From a checkpoint of a small spectrogram enhancement model.
Data: trained on tunes sung on syllables by a formant synthesiser, 39062 training examples, 65.5 epochs.
Rows from block 3, named by matrix and row number. Each number is 200 + 30 x the weight over its row's rms, rounded and kept within 0 to 999. All counts start at 0. After the name is the row's rms in percent of the matrix's.
# conv: 3x3 conv (model.mid.1.conv.weight, 192x192x3x3), inputs 0-23, a 3x3 kernel for each
conv.34,124,196,180,204,183,179,194,196,190,196,169,180,215,226,206,186,185,168,231,138,192,217,200,237,198,210,205,161,178,185,221,180,163,208,183,214,185,202,262,215,239,236,199,212,157,221,270,183,189,178,179,227,165,220,198,227,166,228,196,178,193,226,187,187,236,110,204,178,197,218,178,194,179,193,205,191,203,181,185,190,203,203,187,199,208,189,181,204,249,204,154,233,167,210,193,170,210,181,223,221,227,146,185,214,216,224,243,167,212,121,264,190,165,222,203,204,204,206,162,164,181,181,223,195,208,205,189,174,241,240,244,198,169,209,202,166,203,179,207,210,168,218,210,175,201,209,178,167,157,191,231,172,177,197,181,168,196,174,194,231,193,222,199,238,188,190,216,228,220,205,192,215,201,204,168,208,219,252,232,186,195,157,205,268,212,183,211,191,212,202,238,174,200,221,195,205,187,210,172,188,218,185,202,198,196,152,168,233,308,108,196,200,187,157,231,180,187
conv.35,112,199,198,211,202,189,224,214,183,173,231,173,199,153,170,202,153,187,203,165,140,177,205,194,226,183,206,162,237,202,147,161,211,163,229,205,224,195,200,203,206,186,202,227,222,206,159,208,337,163,205,244,201,232,164,269,232,165,167,215,197,196,206,243,178,191,162,186,194,215,258,206,205,199,151,222,203,183,217,214,204,187,230,168,230,221,178,197,186,175,218,209,185,205,213,195,237,178,184,223,219,166,156,195,188,249,135,198,233,192,188,259,160,196,197,193,174,182,195,206,154,161,196,269,158,213,211,233,211,156,143,215,228,226,189,236,226,183,201,172,203,224,212,200,205,211,178,200,205,187,236,223,193,188,223,213,203,204,185,167,233,179,204,196,242,175,168,219,176,221,243,153,198,183,161,200,198,197,199,218,228,216,172,189,218,189,255,180,220,197,219,216,196,224,170,186,204,199,206,224,217,198,217,193,193,138,210,219,203,186,205,211,192,160,218,182,194
conv.36,123,204,189,175,198,208,213,228,186,216,278,194,149,190,159,167,191,161,158,178,159,219,156,126,260,218,216,163,237,220,147,209,219,151,180,174,247,183,180,266,199,221,177,191,227,173,110,242,190,163,215,209,216,240,181,232,236,226,201,232,207,212,191,210,215,216,164,232,236,183,237,171,207,124,190,214,197,161,184,189,189,221,220,194,213,173,208,205,163,168,259,217,231,244,190,166,230,200,222,168,240,232,222,223,214,204,143,203,175,293,155,223,201,176,229,206,214,182,250,203,236,201,202,202,165,207,240,189,149,279,182,197,207,185,167,199,211,229,195,187,232,193,181,189,198,183,240,208,211,151,201,157,204,224,213,201,157,207,149,179,156,270,201,185,192,176,221,194,232,185,188,180,174,188,159,213,199,187,257,215,219,220,195,149,211,200,181,179,181,215,216,222,205,203,210,199,172,221,209,221,235,167,187,241,175,211,221,204,224,279,134,177,226,183,216,139,158
conv.37,103,214,183,133,201,179,210,201,181,166,206,193,253,166,172,232,159,205,206,181,158,199,180,166,159,238,219,281,238,200,161,233,231,204,215,189,235,187,195,197,231,178,213,213,190,183,221,197,198,164,187,203,164,171,211,202,190,201,206,185,120,177,179,216,227,204,188,239,178,192,211,171,198,179,233,224,173,188,227,162,169,259,208,143,211,177,191,209,223,211,140,218,188,248,199,132,195,209,207,210,188,181,155,222,200,159,205,216,223,221,193,186,189,233,144,183,191,186,166,187,152,216,234,208,189,200,229,192,197,216,209,195,203,200,216,222,194,179,177,159,172,192,170,180,197,222,200,122,215,193,181,184,221,156,201,174,236,186,213,271,173,196,167,178,161,230,209,202,229,196,178,211,205,199,182,171,160,197,264,198,197,252,210,200,198,243,208,168,235,247,201,210,174,183,207,193,166,174,163,223,202,197,199,185,173,174,223,234,164,173,176,220,206,229,220,217,164
conv.38,083,234,228,205,174,143,187,205,215,185,247,226,184,183,149,211,160,213,199,245,204,236,222,160,191,238,201,274,210,140,183,171,179,159,195,201,155,272,263,258,190,179,199,195,181,210,130,223,133,248,179,263,216,195,218,171,159,211,199,195,193,202,223,189,181,245,203,206,199,212,170,167,208,149,200,171,171,180,199,189,212,223,177,214,199,205,198,206,160,203,206,162,181,214,232,186,190,179,181,174,169,221,167,188,220,231,191,158,240,189,185,125,180,180,170,201,173,220,199,186,227,221,204,196,229,222,204,189,205,169,219,210,218,208,198,165,127,137,137,210,157,187,186,198,186,202,183,129,216,231,228,165,178,168,177,151,175,241,188,232,192,195,222,133,362,96,201,260,203,185,191,167,176,178,181,182,219,194,220,201,186,219,192,119,215,212,203,225,184,188,204,168,163,186,222,173,187,188,182,177,226,185,229,209,201,192,189,206,228,256,215,212,208,221,176,151,175
conv.39,085,191,165,117,197,273,220,250,248,235,222,165,208,193,244,202,227,217,219,231,216,162,203,140,221,220,239,218,238,217,176,184,184,157,211,183,159,246,240,203,219,187,206,215,217,227,213,185,254,177,236,230,214,173,189,263,205,182,205,174,232,212,224,160,221,187,188,206,209,165,207,202,212,242,186,208,226,236,201,195,175,193,269,229,226,181,166,181,181,159,154,215,202,219,188,174,188,211,187,229,239,204,197,194,196,224,194,214,236,166,203,226,231,203,194,200,209,231,212,189,203,201,221,229,190,223,207,257,222,231,229,212,193,194,232,194,213,227,223,224,215,192,233,162,165,138,209,181,204,157,244,189,205,185,190,238,214,186,231,204,225,155,171,205,179,268,203,212,207,166,187,252,176,214,214,211,190,171,237,193,255,212,227,208,202,202,183,169,216,224,228,184,162,196,191,168,199,212,227,220,208,181,246,189,170,237,213,265,217,175,172,214,226,206,244,267,178
conv.40,106,150,193,174,211,220,198,188,179,194,240,166,215,158,254,235,220,199,186,309,167,264,174,218,179,211,194,188,128,129,221,227,243,189,187,236,173,225,221,220,170,178,177,163,245,167,185,187,204,184,146,207,196,228,219,168,116,174,200,182,223,172,219,181,169,249,254,195,208,181,158,198,215,228,211,196,173,240,205,160,216,161,187,201,160,202,226,221,202,189,218,193,216,148,195,182,204,217,228,220,166,152,208,215,186,224,190,202,212,153,97,83,221,172,232,210,226,182,210,203,219,196,157,204,198,197,206,183,194,153,176,227,144,215,199,192,160,204,184,229,170,206,217,186,225,162,277,172,182,191,218,174,180,154,183,206,208,187,180,173,231,214,166,175,184,111,169,159,186,162,176,225,202,177,254,216,187,179,186,188,198,204,211,211,206,185,207,208,223,189,169,162,155,201,203,186,204,198,190,130,177,113,158,176,204,244,194,215,173,256,201,192,167,197,185,263,181
conv.41,090,166,202,174,233,228,239,214,171,185,254,245,188,229,247,227,219,181,188,244,210,284,194,240,179,235,213,228,251,211,259,211,195,211,226,204,185,155,203,159,260,249,281,153,195,177,230,229,195,143,189,173,215,157,220,207,324,212,199,194,217,145,168,178,195,164,138,153,210,133,206,215,192,201,191,151,196,165,152,165,185,169,210,198,167,169,154,187,194,212,204,227,168,163,211,232,197,212,213,206,177,195,182,209,200,213,201,177,170,209,159,203,230,210,221,228,234,222,138,159,149,205,193,189,188,193,204,163,241,191,226,228,198,202,187,217,231,212,199,234,153,204,189,185,180,178,256,176,217,210,230,203,221,209,160,206,127,240,132,154,150,229,209,248,265,266,154,187,191,212,209,219,171,163,211,191,217,164,231,214,173,185,256,201,206,134,217,206,149,252,206,199,199,169,208,206,225,179,222,198,227,226,218,173,226,174,186,156,235,258,207,161,212,204,210,178,154
conv.42,083,288,296,203,184,198,219,208,195,212,194,218,149,180,200,221,209,187,215,188,221,198,232,150,194,223,198,260,222,214,183,216,192,169,209,207,150,205,207,164,193,220,233,217,195,209,235,212,248,184,200,214,207,182,207,251,317,212,224,224,257,218,185,223,233,163,189,174,252,171,212,174,214,110,199,143,233,216,230,191,178,210,219,195,204,201,217,203,217,190,190,219,157,211,218,199,219,199,185,203,238,225,214,218,239,206,164,228,219,134,230,168,183,181,174,209,199,183,300,220,231,164,203,179,187,176,222,190,185,123,219,194,182,214,179,185,192,209,202,220,226,205,242,236,227,140,167,225,175,246,193,227,216,213,188,203,190,152,201,210,208,183,194,225,158,223,244,242,222,205,192,212,193,171,170,224,210,220,257,190,214,252,129,248,197,217,134,177,171,213,238,210,219,182,189,177,191,184,183,201,205,173,193,199,186,248,228,245,237,185,225,203,222,230,176,249,173
conv.43,097,171,253,209,205,199,202,177,242,219,217,166,174,186,174,209,169,255,275,197,258,197,229,220,203,148,208,146,178,208,195,219,183,163,211,202,189,193,269,211,136,178,206,232,191,219,221,281,215,176,186,130,208,123,210,187,227,222,198,242,214,162,137,136,180,177,177,198,207,187,198,201,204,216,188,181,191,176,236,181,183,174,236,222,244,182,174,200,155,214,189,205,269,257,173,205,198,194,192,190,156,173,167,219,190,143,168,215,201,181,153,231,219,211,206,215,166,191,158,169,167,196,224,188,243,238,236,237,194,204,194,291,194,191,207,219,233,231,228,196,213,247,205,193,172,218,255,169,230,261,208,203,198,213,173,225,174,212,183,155,186,187,209,198,198,230,170,183,181,223,175,188,125,220,185,220,188,194,178,188,236,216,191,282,182,191,176,237,243,249,186,199,151,194,196,210,190,235,207,240,231,200,199,271,192,254,235,236,205,196,229,198,190,205,210,234,254
conv.44,108,221,221,229,185,183,210,181,193,172,235,189,237,115,218,249,194,190,225,169,150,181,185,209,193,238,126,211,229,233,159,213,187,184,169,199,161,186,212,211,148,224,219,279,199,211,193,186,220,262,194,170,186,248,201,185,191,211,202,187,229,203,214,196,207,206,209,149,176,205,184,160,178,206,201,191,245,205,179,229,206,204,207,183,208,191,208,222,190,178,221,126,170,197,195,166,163,231,207,160,192,178,158,225,216,211,244,193,191,201,258,204,183,190,182,201,195,202,147,226,241,202,212,196,318,207,148,232,186,207,179,215,178,286,219,132,213,185,194,199,156,213,271,187,197,197,189,222,162,177,192,247,140,107,166,181,234,249,218,221,228,207,248,252,207,163,232,174,197,205,197,175,152,212,211,181,202,225,142,209,226,220,224,211,204,184,226,245,210,174,178,180,188,176,187,206,182,205,215,197,187,207,219,219,182,175,217,196,221,193,212,206,195,223,201,188,205
conv.45,122,247,157,244,192,232,183,213,193,196,147,210,162,230,188,168,183,202,194,182,211,203,162,205,165,232,207,235,219,217,188,242,200,163,245,168,199,213,259,204,197,192,212,194,194,233,157,205,246,201,99,210,229,185,180,196,169,259,210,251,237,147,190,209,164,183,239,224,225,185,227,213,207,142,247,218,264,190,185,246,192,186,202,205,201,169,221,200,184,254,218,200,162,205,166,166,202,178,254,214,177,179,236,225,149,215,212,223,204,224,216,146,183,221,236,228,224,218,192,212,203,204,196,192,181,193,248,232,149,178,179,157,207,178,193,172,226,210,162,176,194,195,158,236,246,210,158,172,180,211,202,182,190,168,240,194,213,192,226,260,205,250,157,181,203,222,258,171,164,189,236,205,236,223,227,155,255,189,210,178,239,132,203,221,167,195,207,201,217,184,178,185,244,201,177,177,153,183,231,172,230,224,205,204,192,197,173,228,230,193,160,291,192,148,171,180,195
conv.46,088,128,147,132,169,203,146,183,223,175,176,211,226,203,183,193,178,189,202,189,188,170,166,185,213,202,170,203,252,233,251,198,227,267,192,189,197,165,251,221,171,176,191,191,219,213,214,244,155,236,182,168,181,204,156,173,191,128,213,220,210,223,170,203,220,189,253,238,220,212,151,163,196,182,205,336,211,164,217,165,220,211,216,203,153,206,208,204,205,225,207,173,172,116,199,152,182,199,179,205,187,208,199,216,184,195,209,208,176,248,207,165,170,189,179,200,188,174,210,125,193,211,219,148,191,158,165,214,236,240,194,165,227,194,181,197,234,150,179,153,223,201,245,186,206,196,262,222,219,279,211,208,210,212,222,210,193,206,201,185,231,192,238,194,183,226,179,187,174,194,219,216,170,187,189,177,229,196,187,180,164,168,199,176,185,188,184,173,219,243,214,165,83,203,198,122,192,185,186,176,167,201,210,179,257,210,211,208,213,203,208,197,228,172,228,200,204
conv.47,091,213,201,195,179,159,206,209,220,220,266,193,199,223,225,179,214,265,186,173,187,223,259,234,237,198,218,207,157,124,146,207,206,220,203,210,190,187,189,215,215,196,190,139,111,145,188,193,153,240,243,237,201,226,197,176,194,171,136,148,132,285,246,280,180,201,192,214,214,224,176,182,174,220,210,193,184,234,220,231,182,183,176,173,201,179,204,218,196,223,186,164,182,237,232,165,218,203,195,214,179,199,159,189,219,181,201,197,197,250,200,198,171,200,160,194,168,241,192,210,200,246,217,202,226,184,210,156,244,196,220,206,163,247,255,259,224,223,209,202,226,221,160,211,217,209,274,251,199,271,238,201,235,222,238,179,175,155,163,122,206,203,258,211,205,185,145,162,179,168,155,170,164,197,168,190,195,184,177,190,215,230,211,188,225,181,232,179,188,178,195,195,210,191,213,173,174,212,189,203,242,225,160,187,176,171,226,176,145,178,222,262,238,208,203,200,172
conv.48,085,192,197,162,156,192,211,206,187,190,194,170,173,219,213,178,226,245,261,190,228,159,229,284,220,245,152,243,215,220,205,125,121,157,146,160,120,195,159,189,214,257,241,179,184,171,208,220,212,190,194,219,217,194,248,166,209,218,203,186,181,210,234,209,133,190,130,191,175,208,211,234,201,223,177,205,202,196,208,159,181,196,214,208,219,180,156,195,204,206,198,192,174,182,222,239,164,247,234,238,213,191,147,212,230,236,219,245,213,175,217,207,217,190,230,190,168,154,185,183,186,175,196,213,168,193,208,177,190,197,215,208,188,180,230,175,201,207,225,218,210,210,160,132,156,203,235,235,229,196,209,208,204,168,238,163,201,181,172,158,190,186,196,171,143,227,181,189,228,197,156,206,214,215,233,212,183,209,183,206,214,201,229,214,167,161,167,165,136,121,185,201,161,171,210,154,232,222,194,184,151,228,190,178,168,177,190,137,216,143,204,165,176,140,191,244,206
conv.49,113,252,206,219,172,256,176,209,227,200,209,156,230,220,191,241,176,225,194,214,125,278,253,213,213,196,213,196,174,198,225,190,200,191,214,181,180,198,209,203,185,169,147,184,132,161,163,177,217,175,242,239,174,220,214,226,232,219,139,154,177,160,210,176,172,153,187,234,194,220,161,252,197,185,191,207,180,215,204,203,181,208,197,208,201,215,223,195,173,164,193,231,209,133,201,259,240,197,181,196,213,160,166,182,155,163,182,242,183,177,234,185,201,181,187,199,205,180,170,219,228,170,219,174,207,170,205,185,234,179,251,212,208,189,175,205,179,239,208,207,238,180,180,211,241,203,217,166,148,213,214,223,224,235,200,241,188,216,223,207,172,167,191,208,223,237,166,222,204,210,176,174,210,214,166,214,196,239,174,194,232,184,199,183,214,195,239,202,234,232,235,221,147,200,202,194,152,217,210,115,185,171,173,157,177,175,205,157,195,162,147,141,185,233,222,210,235
conv.50,108,180,238,219,200,221,181,194,180,181,189,166,187,161,192,227,163,193,188,246,173,198,235,202,213,236,208,231,204,253,250,170,217,203,180,153,206,215,219,265,188,182,154,224,169,232,197,172,166,151,198,211,199,200,195,210,219,165,221,185,205,193,210,227,179,157,201,169,192,173,180,187,215,198,177,181,225,184,209,201,157,196,152,176,234,214,245,179,206,172,206,198,200,260,199,228,241,193,206,243,172,159,159,240,215,208,194,184,220,112,243,248,209,216,202,230,229,175,207,219,175,223,226,220,229,218,218,243,223,176,191,191,114,216,237,219,186,233,233,118,235,229,176,187,206,184,202,215,154,182,243,152,240,164,182,168,183,202,247,226,160,185,141,237,212,170,200,199,223,251,228,233,174,211,234,225,194,136,180,191,155,138,190,191,188,218,210,158,204,177,218,181,223,201,237,206,197,196,223,159,199,253,219,224,218,192,222,167,222,145,212,199,153,206,212,194,226
conv.51,095,153,225,195,189,162,167,206,191,235,189,218,263,202,169,186,222,194,186,248,217,156,172,201,211,209,211,191,178,189,198,187,213,208,169,168,165,139,197,207,176,198,133,209,212,209,186,200,213,191,167,208,215,191,211,282,208,221,236,232,199,222,208,207,214,165,202,224,230,180,182,217,196,190,238,227,192,221,211,152,212,159,241,219,203,191,227,172,192,239,165,172,196,249,212,219,178,188,186,185,238,195,269,123,210,197,193,203,194,221,207,181,203,163,228,181,193,176,200,180,157,206,199,201,203,195,228,146,204,141,250,216,192,183,218,215,250,172,202,200,246,209,192,209,211,184,167,194,154,210,157,219,217,210,205,176,218,231,185,254,172,215,159,246,217,233,165,224,202,212,158,203,216,204,232,230,212,171,181,218,227,203,231,242,199,235,198,181,152,209,191,155,193,192,203,202,244,189,212,186,165,216,210,190,226,196,219,205,219,214,223,223,213,194,180,200,225
conv.52,095,182,196,202,207,226,195,217,242,212,196,190,143,157,206,148,256,210,222,185,172,220,188,194,217,166,209,217,246,204,248,219,233,217,211,225,244,203,186,211,222,228,222,214,230,200,199,167,212,219,192,145,155,182,170,220,250,255,239,229,222,222,189,210,193,182,160,165,151,147,209,219,159,167,180,214,188,149,133,205,230,219,190,159,161,220,238,211,214,230,147,232,183,150,214,200,170,203,225,259,227,233,176,184,200,197,200,162,226,184,177,176,173,238,177,211,182,215,147,166,165,156,233,195,210,238,231,213,181,198,145,213,200,162,203,213,154,162,167,183,171,179,135,153,108,222,204,165,230,234,189,215,246,180,184,225,215,117,197,164,227,228,180,167,198,130,213,195,201,213,182,218,212,183,224,193,216,186,168,150,136,222,250,223,215,197,180,179,236,243,155,180,163,184,175,193,189,196,161,182,150,171,173,167,183,168,231,210,179,173,141,236,161,141,198,180,194
conv.53,116,141,175,227,177,187,184,209,189,195,146,169,188,196,157,187,163,201,182,236,126,187,318,152,203,222,185,207,153,202,197,133,231,242,195,223,187,146,200,201,204,189,191,228,157,214,182,222,180,239,197,170,181,272,208,205,197,196,249,148,199,214,182,188,181,198,162,177,180,206,179,167,188,182,195,177,191,182,202,190,218,170,191,178,199,181,203,222,185,170,208,178,228,162,184,200,165,189,233,198,237,179,193,200,161,220,222,203,212,218,189,193,164,153,204,216,204,185,197,174,175,228,190,228,196,193,182,243,194,218,162,203,224,245,204,194,201,205,230,209,203,196,207,226,157,282,182,142,197,196,248,194,158,184,143,257,204,218,167,190,288,148,171,240,236,210,197,210,188,217,203,188,180,219,194,177,191,236,195,227,185,211,234,204,208,164,222,206,193,191,211,191,220,221,208,210,200,180,194,130,136,195,209,228,216,249,139,170,172,157,221,199,198,195,167,243,201
conv.54,098,244,244,224,218,212,203,197,191,201,201,173,208,224,189,149,134,162,215,182,255,199,191,190,205,212,206,251,240,248,187,216,208,201,202,208,154,173,199,171,242,270,211,190,174,201,190,190,230,169,218,209,199,203,180,214,199,195,182,205,179,206,162,164,267,163,191,230,203,210,220,139,160,246,165,201,200,189,249,252,191,194,176,202,208,180,165,155,167,206,180,226,223,201,186,173,173,198,174,202,185,197,197,99,193,178,241,206,222,166,247,211,239,236,210,156,172,145,156,169,119,202,230,203,187,199,192,169,170,200,181,178,179,170,162,186,206,214,211,198,220,202,216,193,209,205,189,198,185,207,174,211,206,199,167,231,245,158,174,176,135,171,215,167,109,311,198,201,214,213,169,186,203,179,193,174,145,153,199,138,168,179,285,156,199,172,123,193,200,139,189,219,182,226,228,190,189,208,213,227,144,231,202,215,207,260,213,242,225,168,301,256,194,188,219,220,206
conv.55,088,88,208,168,137,152,275,139,247,213,162,234,255,219,224,168,217,193,232,205,188,195,213,210,187,234,153,207,206,192,201,213,220,215,183,223,188,129,135,228,160,187,196,174,225,188,191,219,204,234,216,229,202,183,196,238,205,257,151,169,183,179,198,184,255,223,184,150,200,222,202,221,177,261,169,197,222,165,160,208,156,155,106,215,254,237,188,186,212,216,190,270,201,184,205,233,207,190,217,193,227,164,222,184,240,203,214,203,194,86,181,144,180,193,199,152,199,218,205,244,204,204,211,231,192,218,207,187,224,179,184,191,240,180,208,186,215,220,186,182,174,218,204,202,203,132,100,201,211,229,175,174,177,186,168,178,180,208,179,190,182,224,207,229,226,164,195,210,170,189,198,197,185,163,213,257,212,198,260,234,223,186,215,146,215,197,161,223,223,185,95,167,173,195,194,216,165,169,218,167,167,164,135,169,107,194,196,206,202,181,168,194,211,195,198,206,202
conv.56,098,231,182,223,219,225,238,205,162,173,149,188,240,189,206,182,198,147,176,148,200,177,228,201,179,179,184,137,232,181,253,213,211,207,180,178,183,161,96,172,224,213,242,194,188,153,208,207,170,240,180,282,191,197,206,168,221,157,180,199,137,218,161,205,181,195,161,160,153,179,165,164,170,185,195,265,224,194,157,205,191,209,213,255,210,211,177,235,195,188,176,230,195,240,178,193,204,193,217,211,206,168,192,212,212,202,206,233,192,210,223,164,137,211,201,244,185,193,272,255,246,132,129,169,178,199,209,201,226,183,169,205,206,242,181,188,208,259,204,197,170,270,225,216,231,236,221,180,203,214,232,208,173,229,218,182,178,224,154,182,208,176,213,195,201,207,209,232,173,170,197,206,191,159,165,220,250,204,232,242,214,177,215,158,153,238,170,266,204,185,196,202,222,183,216,132,187,228,206,158,226,189,162,207,211,241,248,233,173,166,175,233,141,186,240,168,162
conv.57,108,207,172,192,204,214,191,187,201,195,169,186,172,196,221,165,168,140,201,219,252,202,165,221,215,212,243,221,181,235,206,188,181,189,179,156,197,173,207,269,195,180,199,236,272,115,285,218,204,185,163,172,165,166,231,199,204,205,223,181,195,205,185,233,197,168,191,220,224,190,227,94,161,181,188,198,183,182,219,189,173,173,223,210,217,183,200,193,211,170,240,173,212,175,203,170,164,130,261,194,175,198,175,244,168,185,192,184,263,201,231,215,192,192,186,164,244,178,225,219,175,212,202,186,189,180,221,204,179,225,187,191,165,217,155,192,180,182,185,197,223,200,181,179,232,180,230,233,203,203,209,230,140,244,178,196,185,196,173,191,178,147,191,203,212,240,191,221,202,206,204,191,201,229,229,242,184,194,194,226,222,184,198,204,199,178,188,181,174,251,216,191,168,185,221,175,180,255,245,210,216,216,173,133,194,219,199,224,179,159,216,219,180,165,213,246,183
conv.58,098,180,226,196,216,194,219,190,199,227,220,202,231,202,171,167,198,190,194,167,161,185,228,189,204,196,223,189,232,227,243,177,223,206,212,203,224,199,241,227,257,213,235,197,198,215,167,168,155,223,190,171,155,204,254,227,191,173,195,186,188,237,186,190,220,199,213,209,213,199,212,176,172,156,155,203,176,181,180,172,183,214,196,197,211,256,221,195,184,208,210,212,239,226,229,210,231,149,158,178,259,255,235,272,251,230,45,144,153,179,219,188,189,252,172,214,196,197,242,180,215,208,203,179,149,190,196,190,186,218,155,183,194,252,264,212,223,228,216,216,195,194,175,207,174,173,192,241,192,159,188,219,200,209,164,175,163,186,195,182,162,199,220,194,230,226,190,204,197,169,165,177,172,172,181,204,202,200,155,189,203,191,213,188,205,192,171,177,225,151,166,187,226,210,190,200,203,199,204,154,208,225,230,221,186,201,207,207,207,211,180,228,241,259,240,244,231
conv.59,093,226,215,203,190,178,189,191,191,166,197,163,183,209,173,191,203,220,253,165,155,132,185,226,202,185,195,186,170,214,132,117,172,131,187,197,184,194,247,245,173,196,182,174,220,229,177,222,147,229,194,223,151,183,204,199,204,189,212,158,203,152,214,183,182,197,140,256,180,203,217,186,199,213,216,185,201,215,188,170,209,173,189,221,180,224,227,247,197,193,192,186,187,185,194,191,241,217,200,238,193,190,177,214,246,182,181,246,207,175,194,201,196,228,202,177,174,215,214,213,193,212,174,248,168,220,184,138,133,147,184,216,232,184,150,199,222,193,145,230,193,209,205,185,211,138,264,225,203,222,285,159,180,153,245,169,177,223,187,217,173,190,176,167,144,224,206,174,197,200,189,189,167,170,153,181,161,159,199,236,195,240,253,281,166,237,245,180,194,252,196,174,180,223,173,205,177,201,183,249,186,202,189,194,171,212,210,212,201,193,233,209,215,185,203,239,225
conv.60,090,207,196,211,218,239,205,188,212,200,177,219,191,297,269,315,241,231,227,208,197,187,205,209,220,203,225,190,162,185,144,164,189,176,233,228,232,195,191,209,212,196,209,186,189,181,230,191,211,193,177,229,169,183,184,193,228,212,138,138,180,214,190,217,172,182,186,202,185,213,196,159,166,192,211,221,241,230,212,222,233,250,71,154,126,156,170,172,141,188,196,200,185,217,239,229,180,189,195,214,173,200,194,218,219,187,163,193,211,218,234,228,203,208,165,258,271,246,225,233,242,199,170,168,160,166,126,200,211,216,186,189,174,199,194,221,220,220,215,192,202,220,208,293,245,218,215,204,241,263,216,184,221,208,177,166,163,179,206,198,197,190,168,220,191,231,229,232,222,241,229,245,235,207,232,268,202,218,190,180,207,189,214,153,222,238,235,218,208,207,212,189,217,211,233,244,180,223,192,223,187,222,170,187,229,226,204,184,198,216,202,187,163,186,231,191,221
conv.61,095,180,183,185,189,223,220,215,221,148,250,199,196,190,205,147,204,192,160,150,234,199,213,246,227,237,248,218,203,167,218,157,145,174,194,195,253,248,211,241,230,223,213,192,219,129,176,166,180,188,241,189,228,199,199,212,209,223,183,208,220,200,196,173,171,162,144,109,149,190,195,183,220,190,187,171,191,184,209,226,180,157,181,234,233,240,224,238,158,216,208,182,167,250,196,222,187,237,234,213,215,208,212,242,227,209,234,238,225,141,179,157,191,175,178,194,179,214,164,205,162,230,208,190,231,214,225,255,194,222,262,212,186,295,210,199,87,145,128,164,156,140,141,185,128,129,193,187,118,133,179,193,165,215,208,216,201,207,204,183,270,196,154,208,182,195,161,162,215,139,186,169,199,165,216,188,160,210,187,230,225,199,191,217,146,192,181,237,196,212,227,180,200,160,199,187,186,172,179,139,191,242,170,183,219,180,207,185,147,153,182,193,200,198,234,192,173
conv.62,091,165,158,193,198,154,222,180,178,175,176,215,197,162,276,203,204,204,296,159,269,171,214,224,176,154,159,194,179,168,211,149,159,197,143,156,164,181,198,190,207,185,207,171,195,147,217,233,282,224,163,206,271,220,183,216,144,222,176,175,188,206,177,194,214,194,213,189,210,174,240,258,207,193,191,228,198,182,200,159,150,141,181,183,203,209,212,170,219,172,199,264,184,211,201,196,187,207,213,189,180,191,229,245,225,236,249,231,213,184,213,225,188,232,187,205,190,184,146,143,165,207,185,187,153,185,190,176,229,187,193,203,245,194,229,231,179,165,197,189,191,183,194,223,196,166,237,226,189,197,192,237,199,206,264,211,232,176,257,183,169,180,170,184,157,195,240,205,198,168,172,139,203,232,224,191,220,266,192,202,231,171,223,216,225,187,211,212,179,211,191,178,176,172,200,170,184,166,197,261,172,156,239,151,203,167,239,223,216,186,214,195,228,196,192,206,198
conv.63,099,188,245,216,208,207,176,212,164,209,163,242,191,176,233,166,251,190,205,219,140,168,227,172,139,203,185,173,190,185,197,181,253,163,180,178,201,177,210,203,165,190,185,198,216,201,197,166,184,159,204,165,249,174,165,192,199,214,191,210,185,208,212,231,220,205,186,223,214,155,202,174,154,207,221,172,221,196,149,166,217,216,198,160,239,168,204,184,189,156,111,186,219,227,244,187,203,187,176,196,180,163,235,193,187,181,256,189,177,247,217,119,222,210,211,211,170,188,189,190,197,182,159,166,209,194,173,196,242,205,230,224,205,196,205,212,213,223,181,202,224,196,221,185,205,192,204,210,176,221,186,199,207,236,194,195,197,214,174,180,195,232,180,217,216,44,184,205,174,203,175,162,195,213,248,184,168,239,179,178,178,231,254,200,181,171,180,229,226,124,189,197,179,191,194,223,157,192,190,230,272,183,130,218,243,197,231,187,228,182,273,201,218,205,232,228,210
conv.64,093,182,213,302,190,218,249,208,177,189,160,256,149,173,205,160,168,185,219,189,228,210,212,173,156,238,231,163,149,233,160,185,175,204,210,210,195,183,236,237,163,163,211,223,221,194,226,248,195,166,215,214,216,221,215,114,211,192,196,193,245,178,206,213,212,172,182,203,223,151,182,243,247,212,189,197,189,203,211,217,186,211,220,197,175,211,181,232,155,165,178,227,188,177,202,216,210,195,173,143,157,204,250,179,191,192,239,212,193,178,143,204,211,179,204,210,193,186,201,277,279,205,194,205,226,188,221,170,155,255,205,228,221,173,220,212,205,220,177,215,209,238,191,198,178,198,167,333,174,182,252,190,213,202,213,221,169,243,186,223,257,224,238,202,214,166,187,275,237,176,179,183,223,194,212,177,195,208,197,189,161,173,267,244,155,182,217,160,196,256,199,190,238,190,197,201,218,223,209,318,183,206,242,203,242,163,214,228,230,207,208,222,204,182,169,201,161
conv.65,070,202,217,268,208,186,207,176,202,208,169,186,178,205,195,205,153,165,257,183,234,171,221,189,229,212,177,212,152,189,200,203,261,230,174,192,195,273,225,160,155,231,220,136,160,187,183,194,222,264,205,181,216,213,231,232,231,211,185,226,201,155,190,210,166,207,211,177,231,202,219,185,188,143,190,154,165,188,215,186,174,200,205,211,214,207,212,198,204,188,225,218,171,155,233,193,185,210,179,193,238,214,198,194,202,209,153,178,116,180,207,206,199,217,219,191,206,182,188,194,210,182,221,236,220,195,175,197,202,210,234,175,173,199,220,189,214,227,207,235,228,235,178,177,185,200,157,226,197,225,147,196,186,194,201,166,217,263,171,175,186,200,232,204,237,219,242,199,195,195,209,159,157,208,183,103,223,214,154,236,202,237,191,202,172,203,268,133,190,194,234,191,197,185,200,193,237,218,240,173,201,270,252,187,182,191,230,161,179,217,165,251,274,191,224,295,246
conv.66,125,233,205,209,197,221,204,210,200,188,215,232,191,213,186,189,174,209,214,170,243,174,177,163,141,199,185,211,215,184,211,241,207,187,190,194,214,163,154,119,168,189,226,185,199,212,242,136,104,144,178,281,229,212,137,211,227,96,153,161,202,222,222,195,208,219,156,225,187,185,212,188,190,215,188,228,191,230,166,191,190,223,183,232,223,221,192,177,212,194,178,148,236,180,211,195,212,205,210,213,241,146,186,131,263,234,231,194,195,149,199,248,214,220,193,212,223,175,253,234,274,221,206,199,205,208,216,214,225,89,272,188,164,211,186,225,216,202,230,218,215,186,223,178,209,181,246,250,144,219,219,237,213,169,193,197,257,241,203,165,206,185,198,162,174,232,193,214,189,197,215,211,243,196,170,187,214,190,199,221,221,175,236,176,231,193,198,207,215,202,226,199,207,210,165,186,190,193,208,227,164,219,193,189,189,170,211,228,220,229,209,210,217,172,213,210,189